config = dict(
    image_size=32,
    arch='dit',
    objective='v',
    mlp_ratio=6,
    qk_norm=False,
    inner_norm=False,
    max_grad_norm=0.5,
)
Rows from block 3 of a small class-conditioned image diffusion model, named by matrix and row number. Rows with one number belong to one neuron. Each number is 500 + 40 x the weight over its row's rms, rounded and kept within 0 to 999. All counts start at 0. Numbers have three digits each. After the name is the row's rms in percent of the matrix's.
After each neuron's rows are labels from the 100 images, of 14848 (inputs lightly noised), where the neuron reaches its highest value: "responds to" is what is common among them. Only what is clearly more common there than usual is listed. The data: numbers of one to four digits printed on busy colour backdrops. In brackets: how many of the 100.
# fc1: MLP up (model.blocks.3.mlp.fc1.weight, 1920x320), inputs 160-319
# fc2: MLP down (model.blocks.3.mlp.fc2.weight, 320x1920, transposed), outputs 160-319

fc1.622 124:434488513509641514494496483482491425483433519478460487476477544491488521476476535528542484507446464498426453507474440450512524519454536513548464519509452520542476494437480498460507481519525457489513524465489484585483551502523517486518464451495502508407554499549540457499567493518451516509469522487468499576532504530469522518471625553482506476470448546500516513541535537495502487469473451499516510454457569561588473532524533500533480526533599506529543472462485442512444534522504452
fc2.622 124:472553555555494523377487518488548488449512501502458521507489457515475484485490534504537485438563493528411503454506441492529520494526480503425505468466509400442567483445500480529509476487515475485543460505409501501490445499365534462497476500521531477512524515493524481547495489472458416547465509486526479516512590407513437575576471463468491518574548555505542493492563455504523555497460471555499560499498490567538602546528488482535435455485434433425473480393472487516492404511556490
responds to: the digit 0 (51); last digit: 0 (36)

fc1.309 092:491452533513576535457499503527463544391500462505506485485508517496522493504517546541495534494444489534534538510518505546583447466513523528508413518542570575547445400551595564509505475534538497486509507522561529559534515477516592522559481555517525509429537510504470477538502539464485559468559458526528511548503539450533506490486479526501509463471459538448586524475537543557496477505512575543589579543424570450500535527514523549422514520571490495463526506480546554561552538461507531
fc2.309 082:503485440462474517594461491531442474347500516527500425447524514507520483505507493492485508484483553496536560524459554522568548420526526511512463503498535558411494561378468555459519525493550530536532498474620558434469473521508498484493511483472510503408576499443438487545560493505553476502525537520463514534490486497527428495472455536495415540514509462560502527578429508519491532501526489514500572505441528545525570511494490533399509487514556499521440459557527516506542457450501518
responds to: white ink (25)

fc1.728 097:485509521530537487466606476498510470533515552465438506436485560470490535502388512452530560520485415544452481540483515495454522490514575472499486475451443504555390472513472514441433418532528461483493536524470470518480472484511532473477488495437476514531526473481498535507533441413455499505590492532445526510562558564403407458514505462479448517604545531449518473528470530458482471511545520433437494483531444530579530458491476505474522462550545516470495522503476440445470512530450510
fc2.728 093:525576499523520470524549518514553466563471491491494511503525479518553470470480568587486497528515528506458518509504438467426610416463567505478505485512491394495547442457506457491486561452490461533458532498511477543501548437442488543458491512402575529461502478475514440549476495548509439505490541557460522549495499433492398510473423537535548460563520564503506481479511563498492469474532529518514478500526550507442454550627510501462466547505433470542448606569522534486481520495515470
responds to: red ink (70); length: one (58); last digit: 7 (26)

fc1.685 089:529472560537477491515481460506535505490481510401517571466451469525417505538465505488531499523522508458510467490464461557453482541503596462505519499465478467532532473490487484475538491507531513584437564534455452554523505513530466472476468506539556516444463406489489483467578501486537522475551549506496534468465551480488452478526480550513509487481439472483452450453550532511497489512532450468457526523537448567512470493460452481553523518481513528592524493450432466480570494560482550
fc2.685 086:482548465495491546491537523544612552521550451554508608509455468506509526458474506421467522406441484541499437450523477613525491571496474537497519530461456536517550500469461500541530501450483538456493572497471486589546558553501519527488498518518516459463430487523565595471465531513569462623558603472464522519477487485513490549423524459492495503497568514515509505351457472506524507523423490482540545514476506428527489520498469494521499514523477545447497506506465542491472498494446445
responds to: red ink (26)

fc1.244 080:476552516475506567470451498569516466543487464501459468493533507488492491526494524420532482477523527462482510494475470378430560538480508471391532525486503539524491477513496599468512479489482440414513503444486498483486543506504519502495473453497531442452427509507501424488494483523465531536474480482506505498516543532484487492524570533491527537501488511505498472476506526471517487539481509500480454485492523513483483485488506473537494479518565420479514512535477448503469409497517543
fc2.244 080:524462522492500488486566495497488471403512514452584544510521531499471491451488504533509466559497453511547465499508543619401443469550530498514459529512503473434527530491544537501518465528465470587465525501477488426527509465456484552483493516490543497429507515474450461516543495512611529481475544494522466498520505517510472476554596545468495531418511527482481521492546498499575438518636500526536488538550445487578547499461527526500548465485495528511478514501481521492497453555565546
responds to: white ink (50); yellow ink (25)

fc1.224 088:520539591557548494514574498562469481471476461524460537462347489600498418461513456547506474493486496487566468537524427497468416460586501472483491503393459554491533536483466429500463521481512509423478519469451510532471502498488443491486481460569378527507494437498480527524531559494500480492438526605536477509474520514549534500518488483516496397484456476496485464463518517549412510507477473528464486493577503504447540499442500481466544510457482504579571555497514498541564533507491495
fc2.224 079:567512526550498430472459462489533490399466493456567531500508476539475417424500486453492511521570470504394469531480537544476585489550509471435467488503494533419488475522559449537572571557522497502489575505530465484512498469538488498482484507505494534538511504516537525504456511535491523507443549482560509493469544456507425593483510494461603556529491495481489508441481499519528560481616480430504450501584528454572494510458495541483462483483476467465519608451511514516488555518497500
responds to: purple ink (29)

fc1.341 105:478408506517468516526469445438466464566541525444474411487467431526451524494465491477559504514453561467417409461430405452480547475512516540496485496484464481524454460448457475492493562539453495512571507440533461507499515487448488494457415508502485502457530434507484531524500480484463572531504453490478551458515491598464560483440493550486531407485498431515446418511547485488495456499508446524493521385469541531513456462524435443480527521480576568438494426525470445453511572521478526
fc2.341 111:495432416481490447576453524512633537569518543469508420464495488454539506519478444537560521514503505470529484552537513500554539516477470568499515448486518579479488502445488515480544506467510565483597523512528495513465511535561533492558534527505485468415540497562451552466523496479514589506549488546485499465496531496441581535517484406500511521424477497568493471519553478539389507519510501477489514464477500483513525576427535464457439540530471497550489505542517526471493567481527500
responds to: bold (75)

fc1.550 117:461464560507511470512491463586486543485479487502542511437486514497511445409411505534522506466562482555492473479485516501508477476486555531541482441512539472458521424512406448513546500506597555541474515492496426500524524498516422475504455459511483527488490415537516463495486427482533499515529508540477548507502477526459491525521532482511506519526478446505531444463491477437513492555547516465513529545498552492507492454434497552493461597524479477491474497518461496522545526497466516
fc2.550 093:523462477583518530490476485497433475552432421504545466440508533526576412439494571500440498483460479454472428480505474467563562494443554501448483524510501567571469549526514462471497488449517587430411544518481443501535417461475555460520535574493426524539439517440471431476487541439453457460506457502463493464470452544527599564511560338507495418538542497523486518472505446500425437481539466482490483486397511528425483497493489506490505455525474484480530479559533532497506485541517500
responds to: blue ink (82)

fc1.354 103:470545520478579489443548502523506477440494496556465506485520532449446531527455476522579520506452504446521502509501534488580489453485498501387506500516473516521530551447526537491431456545599511466496552515472467435417506477495504508473539494454518485518536513542528487540584569510533482488455447514510525525556545515515500496517492525485474510511533502501585606483468486500542453482488488466600548450515515483459518489508525489491463510533512474557543474494494438511496468474475508
fc2.354 094:540475490532512499502486529497537471530506469438528493532513451518469520493529502447476492467511468522558478566504446507600515471472517483459521471425492524455478500571519505468594593371551479439450579475459495528526546522471487533462476535517480487571537483494440452465559513495496499496549512460489454481530527503475499506542490441445532531421521475563502509384542558499465513514440492483452489476512581453592479506560478457389538504508484455506533598518474531497500457532534511
responds to: bold (85); white ink (38); yellow ink (27); last digit: 2 (26)

fc1.681 092:488363448495614446481504497534486452558526536528463486479471525486499510505496482507503512507402557492476515568482515499527548485543510511623436459518500449515488433481488504504500492519488520509568513518545506499498591489521553487433487413534491517432496453480511457530485605514454498519527496482475493500512497504534486433487514533523462502584487545499525597493508522511490494473463464502539546445496555574483510461571485523425524488556444565508525506425499439487474521493503494
fc2.681 081:485359560461547508475552505515511529548553606468496550535523498493507484529496489484530463496519489523530541565497489505493401480485494509412406532495521498540519501509408472502491531524538511548528516513496514489504585501434486566490517514540473502470475479499433492531517506499507533516549549568482518486490481526486519551479482562525479541526576433492478531468444491487457545547483516464494534482442547406538500478523458508526448523520505484493492561548502490537515528505496489
responds to: the digit 0 (46); last digit: 0 (26); last digit: 9 (26); white ink (25)

fc1.282 091:492568450596516477504465467533503520506512493504526613470529522501505495518503487461479560521424564486484440506513475455528496561560541507497425457513522572501501533529436477429531504497534393469448472520511520532459466475496559413491471523544510447443471460437495507506430459450366470565416541488537455486507595458525457477378551494488458550487568565470513519549567489496497499510408522551521484525514493501505463481531512529502489481493564479563481428509523524558522518492497482
fc2.282 094:528515543642500531457550467497444473540491453486398430543485455452507531507473556521518517412491500495507475516496445497501485518436521487467434501540519521517454569489401475581485508499497437465560536511509510485463449483530531389482517471478540477489430550417578572562557486481534462546481464553504482493522459571487496484385554521555548492526468474510520494451455458501462532513494533542475476452501459472470517464552486505565538599502469514425524454526451492502494508447492442
responds to: on a plate (88)

fc1.363 102:501399569460468523536549493491441511519502459435529503487524459467491524507485468497528543477444500486502553537453446472463509417531508495521444435468483485531455423477446501471485549510538550508588441456460506522452587415481470464532444544533578475512548515527417515523516446484478528504492481493549541516541547506506531502496417536548560493516527522488526520520483434507415470471580533595502518474454520512465529432457469517482478549459530516556494443442452514512476467469466502
fc2.363 100:470511452517535544488480509506499532508513495545506487535525502512522505495489494504493490423526515498399547534525450524503603500555467512465483492469488517541559500547467460504515480403504502511440449475484528473563531544456548470489506521519566480538480516539512426490481519496532496532454507513574515499494502548487542501512382534514501511449549557456472508506440502514443504504516484400511544484493516532530457502529486486492629449477464510520444522603411548506486530449569507
responds to: bold (72); on a plate (66); length: two (51); white ink (39)

fc1.537 116:476489495562511498492575518492498461495467440505464482531542506480474438520555540552469512461452511447467490472477511524453456550513511446461514544451460465509497446516525494525492554509521489488554470505552535509528488518508579512506457484527460495505566566485510510499501551500487510498492509478501539419460540523563515477469528535532498523467526480533461472422506466528536487397535517524518473541471536496472534504565457447511530498574541485499553564526442473523461544464467451
fc2.537 095:408443464551497387524434538522476528464570540558533541487496516454524615507488515549446495547462551490549428592490578510513557503533550476523464529516480444531588413488500504506496535454476498523398494525496517567476452583476440523554519506427419523501538482450545478545508466604445494480454476523472513519503516559497478432517518545525489527510522493471471505579473521512491547503488490511475470535496496404546476524574507512435519486467488543491488495487519497521485485545457467
responds to: blue ink (67); length: four (61); the digit 9 (51); first digit: 0 (26)

fc1.360 090:497498463517475475516579478491440447398524435502436550464497532512500535549554503511521513482494497500437509514462436553520458568525494471470556465506484519565517408516490516510490473533491489464418474500415460467555549484469536482444509512463478481539469550488512433441400489549489525520527457455501497464529513527482528484479531474427424445545494447571506454482478517519475479509525495460555532516539507491521485417473528486591494510506481496480488561518492482451474518476509485
fc2.360 095:524507521481526480517492480472464511437493439509578445494503509462497554579490487499453539518502476490501481519513495518543543443552547514504574469573468537432458476502554500522467549461458483553561502521433514538528544540560480475526486485468492528519550476500465453420552481508495535451503543523503492490501537521449521471467429550492493484532510491413432480485505569492520533487481477539486511469468476470462468503487531482608514481500547465482539453520524486530510578498484499
responds to: on a plate (76); length: four (56)

fc1.548 118:463501539448649539517574506552485459513456514475460519455489635504435453553461478478519495466488540524511523518474403435491552441502506564508481510429472489495459513459492502505521477510476578482478521495470463485460521537462562494421491463549501511443533440502506540497474575494502479550534501513491453503543444479471433486535606505458458542399472497556505536516538498562487478515537419511448500497511552468519421479469485486531454513538516453505494514545504500498477496480504484
fc2.548 094:558501517471527483518561479518586497482421588487551484518463487483519534549504434508426491451499506532548553507532468470465524508473493533472523481423529513521530463465493513488465553399481528503596521473506536518485453487492505550456566515462512529514507505482513520499526506485578520488423522474501463485506497577483460443514454554509474565497512483524470516356431600507515507532478509548499480529611491494512540545526527532458546388529489514493490552528635512536458469476492416
responds to: the digit 0 (52); last digit: 0 (41); white ink (33); grey ink (28)

fc1.162 108:501485508422496494569501484467545459451495553514580528526494417589468480418524537496522499469466430444356503447451494529462507503519466503498493478473483530475467491493437579461452455555511592483536485453536469523489561467523513408516472501463318552499486475446536497524501533509519517497544398478492511476492550508507548501529570517563545535476465505506492487500515551478475448490468483502516570488557546442497472479497463483590529599509509479508516454482466487478489459549417444
fc2.162 132:582482470601516505521499502456539508503413540487448546518553503466514479472492559458483520547460531492550507440455481490516485498495561532454501493416486491554498566471588547560468558460507557503517476476529530478487553459482473489485475473485458436468457468466437487474532501487518450430525514411498501471533564510475514526547474488488508452528536436495516458500520498502523479480506462473495539492490465578452498471485520523543515468538468498486469527571505524535517490502560486
responds to: purple ink (99)

fc1.712 128:485449418513488491501535463485503449487512480481501465482494507535480485501443466496487499508482451551512453448493513488471470521575489489568518492457424517516504442471457483506437526504504490477512499491484523514510516502520554497477490687417495568483513558491485537498466507488516522550504494593498462485489479508521445455505485544504513494505627470491458468532456571511437484429520495532445502556533483485502543428502494502569491476532551501542498471503523469528492499536500472
fc2.712 110:465494500486505494564444519492561504505499492583596475523511504531520468483519477472516505562505485475507438522489519499448398546577537501571459518522512514489472500514439512490511475364491543573496480516486461510457560527480539530531494513565487523503492501462527502498553510581464473432539465458429484497493395458497579520504465504384487421467523494560471500467528458500507469513473493421480454525536514478488541489538464487471412543506545520495507473495556516505488432483494520
responds to: on a plate (99)

fc1.566 114:484434521506483475576458465438480541506498556494476503502495513499476488498488432464511532470492498498459508533438441476528524530525465445451569479476483399533515499561592504541435514526527462483494458579522490496465470460548468481494488547475471487514515494525489529472446463475408499546462498476553571507479470481473450582485577480527542457467466482475456476520521485489505462511548544496528600463547437482520571427473418429489470535610511492474537468451589491530445450511530436
fc2.566 120:531440532488498498445474523502433513524512542523484442492485511529509526472480542440534508578533518503523469564507498460526460533576489495588506512486495423496500472460579525487516486508521502461462458497518509548485541488430554538471472524530494469579494544478535498440547523580601530495491471518504518506501539583535594632507475485479522513478529481493478529463487483498511483547586506528515491498497528489484535491402503522481536506514412560604462550489467527492502556541498458
responds to: white ink (27); last digit: 9 (27)

fc1.477 095:544535574481595530486503504494492501478564412590489534483526539519435412499456520495542516488489554497494501456506563560522483521479503538522405533517510408523484464517479426445528488508544508455466499521467484519537504507519544486517490512462465541511573433536530508469458527487499543484472511593506507548502479478459491539454442505501493526500511524471571500467531499545532483528491491475562533446481515550452525405478448517499527519475489415430558493515506516529594497487533442
fc2.477 085:487540434496483498483485580487476479474450397448492507488506459521528369466483502527528501492453485534530496475535514484524476542494440499493435472468518383477506494524483424519555511444517547570525514540498435550476483538446512520546544505501504423562484427516494579472505521501495475522510472492501539465494431536515536541488504514485593450452489539564475506508500494529553472449507495462495443538468490487584540394516469529495466453504556493577484512502481517549514429518522463
responds to: blue ink (44); teal ink (35)

fc1.744 116:457492503382501486526559493485483420543478492499488557517478476495426512393480489443519498490479490382541535528478479491513478483471557443425479466487468489513515445380549462505418416520516507532523577531458448485457519468515429530480524430547534530518528493469519561520487473514485555562488457489558481524529477519539489452577519568533456514428556536511488486518418495449528486486510451492499551493467469536517521510493495546538520528476498524513535454493496390444415488499479524
fc2.744 107:498541569518500476526419502495498507556546473522519432511513520496504497485496550499454518502509550528513562506469499518503508496482520506560426495515513540435500493628492494584469619525487419480469636502435505559445533473469481491460479544516521446515532452465461574475490490462491494351376501507531497519492521564514559482500437506484463448452418458528493490584576553515532495529435480468528543469500489424506551473464516485552477526505580500460493471541444545508491506452509548
responds to: the digit 0 (48); last digit: 0 (28)

fc1.333 110:499434520527479469478467469470537428470471451518530485460456524486475492473505536533526509470425520415476520551482485549516484563493468413541532485467449469468520541555530525614424510528494529492531477501450512475528499471541532473498457507445470525470517476490521517457512499535359487518516472351543460540492513540430416426544507545457465525566471456474483466485479509461496489479524472564490486470496439477472532505446524465576551496498487480512534516498437499494433527488523505
fc2.333 118:491467474433490552523446521499553514534568474558493509493496520431525491457494587500468487441494448490458471509505509466505486515556412515498504490457502434500527417525562510359626492402507548419453508508552489532452558519485503479521466520560468504469561470532460486452429492556673531490540495594523515505507541478507606459610514528546487441527497463547476488534514481504601474518535502516507464493441479494458475512401481498499421485504505528542511511536436519514516511499512492
responds to: white ink (49)

fc1.419 094:484512557498602529491513461526540495487500485537565460494514482468448569484510467518540506519476413492544430536483466600503400445571494503464534472455497523500567478534528500454498554514521480512493543513553468521545506490504545478522474417542472454546506479530476458515549505475520485512478477514556507473517493582505496454512540514559497518483520495465498554537472508502426464509517425502576489515467401493486517494500446467519460485508519534487554495396470490515522461491418534
fc2.419 101:463567509472480543441505508513478479419483490450502499492496524496465453450492509499511490518488547486461566561526534506534537484449585492525402551478452500507469445472472614484489490529494509499491468531528460469435460503507503540475490504494477476582506531487482474515488504547489508501491438489508476510494514469480417567449570550486554467475516577450492468523550493450444523491509502561476583551419517506460483473509489533556498467535479580552505493574582536472503467483461443
responds to: on a plate (100); last digit: 0 (26)

fc1.678 075:564454496519452518487371474537529465490511527506543494464486465512494528539535537556513537538515426505491574470478517397548482438478519526477501519490464490477461477521534484469516475580547486584532546520509479476513526493518498451506515489452472542520427473468522501520489450484528455489483503494461527502532471523485526511499417502519526520493484525526466419576497547484571467528544446484533555457397430372478513534523494523513489455512404498430511517448516441448487465454496578
fc2.678 081:530432499521483448532536454491576510432496518455507485509472553547516475590504498451449494476511530473512567484473515481489517447468457452489480512542500503508574531458508499518447512519523495468469627511511514519473596513461469525518508495486558506538540472455441511472536503486446463460469510504467505479506522497508530443488443505461499478528445460475502521556454489482501498468508516503480410480386503616508453555537539523524460484523539495533535467564528497456489535466505555
responds to: white ink (33)

fc1.73 107:476418536433445463553518484490501504497529496514474629435438457438487514487465442509510486461448433459447525498485581499520509501545603470562502477453473603489516543523552510458411496526494510449438453448499484480526510465413504472505445535498476508448523485510460573475461519549564366500479451529531469488502470413498395561565454511429467589571560486485490487481509469476532476482511505486503482467513392568520519499435455480472539494484571509505506503460496519479478506448475515
fc2.73 117:520554523427494522460454485502478498503512487448503352526485486480482476504512495496523508513490536498493508535523435443611535506535552514503500513466506523436522526474537497439548508527511534486556474497436499489536493550535508466497498510540475477519518516565491559460571509433426458544520419464548511497497512455477596454592498453545569433501454513513497488478536511477423527508537503487497544516546419458446552575440504504516471519502481437460490551500521478509498529504505504
responds to: white ink (29)

fc1.553 118:433523532490525476506505372530514531504448479463553511524471478539414450476489521534496572488493501448505477392519426527437485521508566520551480526498483489491503439501446433489534514514610513504454511550475473517455511557540522420520472497532438551468505446482502479491505564453540512541476496479536500492465479502547502459519537552542501499536506530474449532506473507408541469565500482432505505501480509570496531413471469532498526528519491559513478568521489570579511511531510444
fc2.553 118:510571511508498503505508506519528513510575520544430527502523457449457369538487567475526491467538476513475483397505497504436424520506559493469524500483541539489375481514480474386506416425477390498574462501459494548528554519509547505524472566539508515459480534521457491489519500537514523523499434528550469480487472491461537463496481551478490500462523509525452486398475490486418549509424473540492455484464520477467449371507483487550461475492503592428521485519486473523514529580490484
responds to: blue ink (68)

fc1.430 083:486489495517467537576548465552453539546456429538508466457541487447522565492549463465491532391492507559577480463506531523475510511500505483508446477470492508451535522469530490500477559529501494472521481475584487500552505476542451491517542531483465487441476501429545409484493466555442540507463492523471523435493497551511458529480453539417482488489532503549544467424597496527566494456445550505539545529530498472495531487535492522463471523471484515462493543461459490525490548562492560
fc2.430 088:512470457456477462500542463461472463522442364553594543530477469500545587481487448528495530545468493499525523486520483525486509524567492472448416494492485451548464482510470491473427528479523505497499501490541480558484528496521489485507502460495478489418437515496484470493573510420601504486520480493455525511517522521515533633418506567622431454539557501444463503460395489527403530501509479513519510513501493524454589525524527506466484427518442585555457555463451434511493468480468589
responds to: last digit: 4 (31); black ink (25)

fc1.529 087:455496507547416486542473482497506414477474537524498536464465425501506472581507468497504507510427509484515473556465507531484444562445468492575522485500515496471582453503492438521506494504475483516569481488555463473463406494451506482482453455499458538500483460523554471529521451472499444432465478507494530432526506524441490463488602547445520558430498474541553504517452495441502491455542464533477525478502490499471541557490462453535515498457587422604508527470519480496531435588516521
fc2.529 078:455475465496494575486531489512439503506482507530509542506487415473455507501474478460451484481451522480396554507487467459450524554497488546417493483462492504489476501442520479489500502548480502498555502510535467536401462476571460490479505507485466469526533493534498499558508498525524473582491500482513496542518387497526468565507602586546481470449573519400438472510538439565509548446513476542560481554449494498416471607451485516485447466475460451526490481513464473478544525501443466
responds to: length: four (79)

fc1.1 121:526524544524576430552493524582524418538525485460467362489521618494509501488535598460526529491437546541462504486528446483477475506509515544520515530520499407499505577474463508490505523531508494558618503477487527523483507469466513452535524452442488511488384490526510479509535494466400557530458498511513456483549570473499546454464525529422517482604460575451564569522561450509444490464520497472510487588537501512466544455525541536491470511434491520502504451494472488539505504519516483
fc2.1 116:494545433535503581451553508497502507537511450503501590496499470522489529519497567413536503457487435516473491421500473515480461493567500489479462525463501438591521516536454515565529527482501414449449527496461529447592470499470472513521489492508474545515393473448527472488612495581505563427491505493517486497515511480495452478483478542411471428572512506514496491509476451521604473473500499581495521505529412519558446490542504498569536472504512517543484505542497509535501544460511440
responds to: the digit 0 (51); white ink (45); last digit: 0 (26)

fc1.239 076:491642512526429464487523516475455512544516468462417505451532498478534511521504537527489529486442452471530510425455469465522391484514543466485409502506531491510597443507501544456500645503484453407448493467520506502434581472536496480501484463481468514436490482514452413463517496510467496476555502493458494431503445438500471490519455508510560510463558477516532476553527487513496491448456496485474549561501434479508539482519512549518447538504492460487469505537478510421487485453502515
fc2.239 071:520663489513498564458509515532416510524439463538573520514486482510531461552517555470510533558460535479514456423503521494513626456526485519539425481497488548443398587467538531559488367537497483594551549517501517491445526465462508478456505462511492531536503503485533431488445477451473560500564418485464499503534444533486513481496523502496475453484445514463516486588448485484514472515516483491469458510503418564442556480485524485554525456536532449542500477454522534478524496499452491
responds to: white ink (27)

fc1.392 105:448511527480486516520478510503496467529549534507461451497602572502479465470537493424537543414491512428429519452507503518486515514517486573484455540495534572528420520467518516519492521508561566556527504513495505489516463498421521518550468510507488549526533487535586498447546513546490520523435515475537543531508484457432492507474524616469516523505462572468489462474464483542482471416524446480498540527471539485528561500517481481493527579475534482496559520474532503629539458493476474
fc2.392 101:491408574528506513544576513484533544507587485456585516484498529482519482555500456463515494485505529449438609516474571449456470475468462514566535489473481472531571468466510479447490525498461585529458481465519502484517449520442519460466551502446522494502488482447433455482503496574500518528501476513562455495508405495506541527491491521476436476606472487505549519483424486499628488458499464500489569504538490453528542486568516456502486406495460426478501463458540518461498465492447446
responds to: length: four (85); the digit 2 (49); red ink (29)

fc1.683 126:489459512487647423548498480557477454556440456507518470495513577481484474449497553489515494478447517498499469542520522510480476481566485479472482481459475595551492544457445506473515536515479519529568499571513485473474520477396601459449506473511492530455556508462533552501571575505524572481496488445462500483521533513496504459503606501543450503545500513495501559461476498540494488462539488462527466445445515553511488490460528516452451519554507550560523476498444489445445547445495470
fc2.683 127:496465439456533526519498532521493488610535535499536530517495483493512581511480476510525502489491518483431487527518472520518430501446465553478516497481532535512499500538453454506484563449480506444506561475566480475454471531454545489559552533448531545590501489527480510491549496472457443503598562545492469525500521558438452446561476521516445424455518432458476485491489482502479489513509510496453533515431537505476466479585487477456385551512489529519504515538430496508509445441526479
responds to: the digit 0 (54); last digit: 0 (38); first digit: 0 (30); last digit: 9 (28)

fc1.488 098:481468495495409439504492478433468489471447529421470455500492406519473536454432557533536471536486440494464446552535494470499573513472540504475509444463403482532477523486501454468514490529529497500513479490498507532418535504547439495481504532455514471523512500501544507504486532454478554520475442485504498476496462587486518471458445521498477425430435478549485473527538484480477494506509505476521478431448500513568470484469422454526432513410509479512492592479480480527465469482531527
fc2.488 082:479474433481533559536525484465478516477520514586497520500472491483484558480508555477448462426573555477494514531488428511509467509493522499497543521452514528470466477484558438464504539457516544496530515488519489460538541443491498530501503548481492494534479511429460522468504511518490477520473524489496531500484473569527500475461483452460495526422556510430491521521460534505570470536561508522474448467482495448466519508499470557568526504544430397471444537576497524503463456490442535
responds to: last digit: 4 (32)

fc1.124 091:452516526491468509597443482531502470403492493529487467473450447506480487540517429448508597552455458481461417469511484510519460498420520505457486465507496529421478543474523432486442541531500508488565488512504475492464505471471488474498523505491467474462489403497491437499468542500538472546525471491410539538538491466541484486472491588438452486511454522569518512558500483488546466490481455528459573398521541490448480494494479507533429508433480491486489520542384504502508421442499462
fc2.124 100:512530522536498511558537521548506496547577508477481504488509501527556536530462415532484482412523525475508482506510527524515520458473560506519505500506500502519466507463469459511488508493412490474464545539490515545479506493439492513513517530486472449589480512530527468432541468480526570479581526541459524536484467521504508471493475495621587498499508492529513533493487528482422487511493548592530505505525530502562530491525499477494525596485522519536534494538443518525473427434527508
responds to: blue ink (27)

fc1.407 083:529612509539543477512554501472439486511497411428430493465530518443477534577494526439479572539456539513413483420501440492511496604500483502584542464436507495507474474533505490502474523542508524508452640557435489437453533458497568485452499504487490519536537510486478468497511542538520528540496484491488481524484535452474440529507469466454466468448573435510489551410487450456520511483484473508510508461459528529518492567530512515503462517465559501513501484467542482458529449456514477
fc2.407 081:455586552457473492530487505471514510539508443573555533483499516502492536594475501568436482543521421496520449376530541489517481591468461519465538454523499504381520479517532494536500482535509503525524652493416500543427544476497486469550499555510483490472548530486521443528427521464449483438468490540513462506508544465509556490483443489513545507429434528493492489430562492506461510468501487522515570486475483467477491599560509472542424444500434494507497433535489504482525434471494506
responds to: the digit 0 (55); last digit: 0 (32); first digit: 0 (27)

fc1.193 125:492447487475521529544495486580496548521462498517501499442517440486488494526501471514523556519498498504505416435503448532460516493475561480500414497508499488529445520510517429482530573513572484494564445565499495453491440502525497501546490518467550472462521487534464426487499548443535493570460528506522527504511505473519495494540572574516511550544483544547549492511468463573502497504528511449505545535519506612425544415430494533484529502544459505460585487565510544524544475529555396
fc2.193 133:501469532518485499529569471497494513399450514489517519502496501490497471504500502505503494577537493504568547574486511479456407550596550508529479510497495483426470526454538541502474545440493488506629532491441497468572539486554489517489502501440476495539461507480543499510472499479497528528486482461511496505498462497489495466525503379428507536426531516582488500529547468493503481501452504503499463511548482656470441614472493499607537514505533431387486519442512476482523575435515653
responds to: blue ink (29)

fc1.494 084:513569548472599484490611482574503480483489533515546466495522563536509510494494585502505494481483489541519453520493490525569496492483552492483524515470522529539530435457487521522532468506518555477474483453458489521508573500476530511461514511523501528492488531532503421463554447566433495525476495491520490550492496647482448495554597504496550457475565490449501472530525529459527497543542547503541529440467503491564494480493480486500441525493527517627445528477494474492467483486482474
fc2.494 084:521497439514546545441390514485455494439476521511448491467460479476492537415503560548475453421553566491554461489527532510575425481471537511516531514494551533491487470480516486512507522534528486598489535474461510504447570465485468473477496484560495480519492509522496428493484517464549547423457494453499470462486546417485529637469535546491461559498438528543482517480481486476472524472483458462500512510442475489424476522554483512473555517512440491429542502515519538507508488484449419
responds to: length: four (72)

fc1.637 098:516546501460497509479538493538481495499473481586443465505488506491484507464458448583515532545495459423489387507469586542540554482529489543512429479489458426457505531418465520447534552540549499515550422526476477507499481473524430469492449481563507461514562473550471560475535512456444561489430441462544558437572504518513516477480501514429456564517500484535527488473502416579504449404446470504514537507542490460515536522382500495509425490462483484445554448524513470491533546504459521
fc2.637 107:481502500517524506565499565542532467633461484521507469505495465469490533469465445482505514428469455502411470518488426493509544541487537544517367502540515563543521497571536473507521513436481517434416594506498491433495489552555547551539505435470516497470495506474555487483638504504364478493525542453493519527518504516476501456515479547536513500426430493498512473407450538535519489477380503519473430485472435495445464511541484477470577469519472520552499498459478474458513555455483500
responds to: length: four (55)

fc1.575 107:525513532600541475541576488455472463500499482468448352544526499527496511502499567478506497453555453471527474484505510500463532493474350450496490526513524504481445503464508477439510526530439448504501497487503538527461536514517456504511479477541459505462437484554503480492542449481465521488518537525483555578474513622580433472451550486466499471481478448474571409486469552489482490444473527584572515508511513517497498453508574619510483523533485474471457425493484465545538491469463520
fc2.575 114:467501510436478492531564521501563498511500498512521365545493512448546521448495433532465497529490535524459560515508528457526520509497605541513538493415493575440485457458543525434484483442515609499479467496530500549493484462490526486456495505545450452471549530506496506414516490460498460537520572508557500519483537487506585563490493494476498509476595530520494509501475435500460488485553510475495503490508564532523697550486506496515440532504425520503482565490497500518485406477559499
responds to: bold (74); white ink (46)